config.toml
arch = "wide_resnet"
model = "image classifier"
targets = ["light from"]
stem = "single"
mixing = "mixup"
optimizer = "muon"
muon_scale = "match_rms_adamw"
learning_rate = 0.0065
batch_size = 128
lr_schedule = "linear"
warmup_steps = 2000
adamw_weight_decay_other_params = 0.01
Rows from block 3 of a small image classifier, named by matrix and row number. Rows with one number belong to one channel. Each number is 500 + 50 x the weight over its row's rms, rounded and kept within 0 to 999. All counts start at 0. Numbers have three digits each. After the name is the row's rms in percent of the matrix's.
After each channel's rows are labels from the 100 images, of 14976, where the channel reaches its highest value: "strongest on" is what is common among them; "lies over" is the class under the peak. Only what is clearly more common there than usual is listed. The data: rendered solids tumbling over patterned floors.
# convs0: first 3x3 conv, stride 2 (model.blocks.3.convs.0.weight, 144x96x3x3, each kernel summed), inputs 0-95
# convs1: second 3x3 conv (model.blocks.3.convs.1.weight, 144x144x3x3, transposed, each kernel summed), outputs 0-143

convs0.75 119:481448491462483485463488539459486433494420514500509507511489410483489471478495509439539508445415392505491482455460462521459421502550476425497472487397454488506608470529479452475448455453476475490480377506473541517468491496486482465548480533541480548535567482763537531534544498496517418554
convs1.75 126:467466417535458523514464415590489495487626473465468514545661477486500450538518471523572460538516563493498475507432389495496528505518618500431440460487525569600486433538481570427439483504496454482460508465483423457440517484496514499516489541522427418508361498500503477491440468501551481451502465581550436503523538496534486489574570497526480503508490468598592415644463476480412574535475416503536476455541505435492465455522475585503515
strongest on: light from behind the scene; sphere; egg
lies over: sphere; egg

convs0.85 099:504514548442552500609596478460415382504550495521503527485477498419586436543467489584559508460471650453508521458531503490511527562413539482498474475456439523476570513518446444499523489425541444507492556495523555631516500469453513425496546523626450495480518450591520544494508530429493471486
convs1.85 093:488467465451512536500476547466467468526503511594450482470529463459488499569491454517458478512523533539522441404464481409507436451536672362477483491458497504540506496548443404476558549587496489514516505467594500555445456458449468470486488584446507447539482502456503407493374476473484460509518567492481448575671465589468532430517401464485485477504468479464469438515479393511518502480524352530526502451511460534564501579544475514486480
strongest on: light from behind the scene; sphere
lies over: sphere

convs0.73 120:507476505584488516466483432498552532502475450571489466458474468483429462550398531462472475517438528466487519528554639423580445503483478461452413530476533538586565476487518424505503470520488424489484438575568491443532433542538499520498450416527500458515543479612615557484452638517452446471
convs1.73 101:505440493477461471571456474541533489539487574466454464494518442497538452483435540434601468490494493521574521555446503438493500528515492538497561631465464490525537482392464548479544469625487544611511575544512455563594505451519474498500594476428486443488417499489405424513438536558506529491369547562535541595519441510408514424487496537553533501378478518584511502547445483507520504491399480516575604454515552478462493517465423469461514
strongest on: torus
lies over: torus

convs0.62 121:501463475538499469524549501572538491430523518569488488492475503546557551560452441432474501569492527486434416475554458567495524455454425504485520526548499515525491553445508459511551531402440503512431576540471464539589492551495513533442478551473768527506472530470591474494483523528558531518
convs1.62 104:457457490499556484541558478466504568435558523530485536503448551546559573495548513505553497457450443484492522487467540485392487435463578512506491503526568483516519591502573568549535597564517610499491502584520476469445425517443493544522424454471501467526496531481557467587526515475465492433412440441425433441528483459463462462461585519446593502273488511408462608542570454515418510473514482475423508555534485520473453538496493543526517
strongest on: light from behind the camera; brown object; sphere
lies over: sphere

convs0.60 103:490410460494505498499461593484494523510536497497494497591438453499451449430527518482486507475485317476489348464483444545478548551522426490501411480389556510530610589507497518482469528597563458502512414457461535499448479476475456534547560512499547502507563573575473476512541549532492440472
convs1.60 100:477460441583510416498508500567493529449566447532482470495542445525452475544506492390485487602508479498492591465539471461474636516499422521449436450524539559562440539480478535465468444372512440509519587427493453459451489514538437573544536556445551482534453481413534520499589464509581489494573436483598424549453564515553568461560523564471501485556457529584589402562471455476476542506448445484497418469499581528499497452543530508410513
strongest on: light from behind the scene; sphere
lies over: sphere

convs0.70 115:503520454471454470485494466528551512491537503537501452565540458499412503534495423533427373536488552539563470520504538429466541487509497483506464461492524484467509494435520428519506435557485503479476670517543534533623421486492544550537490485498662534538490512365492428380524492502480493429
convs1.70 120:491468411524516474536439527414473581500505540477504533440401494559571502509476418506548485439489456487523510509477510560433562488423533422561563527557509489490503597479454482581541484628550555504501554601544494585515521575481399521524390465446539519494552582446513488606554543496474513523448416415527527518557472541483406439509511515463496451421501494480422557474526480478314535499492507482478569593463498466519448474457485508493510
strongest on: light from the left; sphere; egg; largest object: sphere
lies over: sphere

convs0.54 088:464530465508426554418384499513491521499549495496454516500573490503384510589417584540534545662560500556490436496423481431551439575525388498488469488397471485486405430469493429479487545518478531494528442457495525459444453503511568492524511435504476537400545542480481444472498484467522483505
convs1.54 099:559527438466418480476554553547478518470433537525375496519407477442569512462504476485563520480499460467508565510458632589511528526512492555568491518467417546479444532527464472439484451508477560447481517623504578497446488483547490380523487480317414509519440506468476457567556513561440540485511518536478561555444541507474472528333441510487517508405527481475505502553522547418576516499428511483484487562520501508484443405510473511476458
strongest on: light from the right; count: four; grey object; sphere
lies over: sphere

convs0.123 110:491512506479607545512532536541471500528503531473533494536507435487601473486480463463395400403464366520508458483431448469501525531532516443480518514445466505499635490498487484477447539528416588504517391525587549440470496508502471475494447514482506476457557487652433525564500596487437504454
convs1.123 101:488487525429420522483491506555482475456579517539490517395674502486542517532514415465506455494461513537501494463464453523473451508469518487518418525499508487588435386507484561479507475394462511509393556460503456458485446492435504519458474453510421461515494489447495507531447535493577541543472529461526487508542474502466531456601456563539523480445472539532495385634492434460434491527515395518469412354572455534525474372584472474487529
strongest on: light from behind the scene; sphere; egg
lies over: sphere

convs0.45 112:519489515631440495453566490499453445583548495510448467487442448493424544463492469592539512494476572562486628610490476346501520449499488578445449511559503474452451493530496483508489447490571528485497594541437530476497431521491455436504475501520559538469464565476528466570469426582419445484
convs1.45 115:477488443587498480573466436355477479465411582458494540446360470409467496500500493515570511469491525496457509536503570492495490517580505423476521585515476504481463558495540458531476503614543512462563462491542446563456498529471434533556511443437552469479465537519471470485481422409445455623531551382460547532491457552417464405576543522492482514625504504473434516510545560561480503424482597524511484543490501491528579497467574523424473
strongest on: light from behind the camera; sphere; egg
lies over: sphere

convs0.25 115:464450484394493623487463558487579507507501537413466462502516520547510459488418496492581413438545368550490539456492443437491567453579460397498474502479439512541679423464505471489490521562525508512533542468530471547523514507544543536494486412524574448464491456493479498429501574479501492467
convs1.25 108:452575449516459491492487475447517457501522543406545484484479412600575540511507467488476490507450548480473416427472439424483499541572495539570518414498481467532506421481502521568452456297502482454489521483505504512469488506452462605429465473379493474504501508455509479507492395493545482569482466423470389541544537544485478452604465699506505512609484521575531445566492523521479513489477488454493485480539533510471511438541503431503519
strongest on: light from the left; sphere
lies over: sphere

convs0.118 078:503659446475496560510512507527468464496479488427417552504475473541529426531481518478458542438546430493450498451535443462474470440520566414471441462400549548515598472392534503480440540441445481521539523507491542530474440632488448513523553449504499535529563520649496531515443503444527441545
convs1.118 068:485515491459454580545545551597539525472547522417463488509622546508566459610468399494396554561526541507483445579491483479577480433493477467542474481430437507607521460448497509459459507483466511486597535458477520423539454518471569456477503561495514486571432552480478600546473482452479488572508429518550532563507498544485515569572522619466516480500508463534605505656516523501492503540522548506517610380535506498438495517481545515464572
strongest on: light from behind the scene; sphere
lies over: sphere

convs0.15 106:518488479578554454494483522469490494517489467511454543535471517529434507499479615487463653675485565477581489509487567474446571490477495391505500456459496481550420591435487421571517457556474489505498479450431507571433521458507410498485548525477408582546475482427493442508513520456496467484
convs1.15 095:469504537488484470520485473453537523477390484487333460503418563482542479504493463428532477484550476489511593579559579548540539451436492477405423520527449494439508540485502518400485560489488506558477527498528536473452434435626430438520482467450552504481420556405508547495513531500437543526536469430486517530588474487506537439424508441486438465615487503450485573378576564511652464460486457472525524485500532511460453506414472523511471
strongest on: light from the right; sphere; egg
lies over: sphere; egg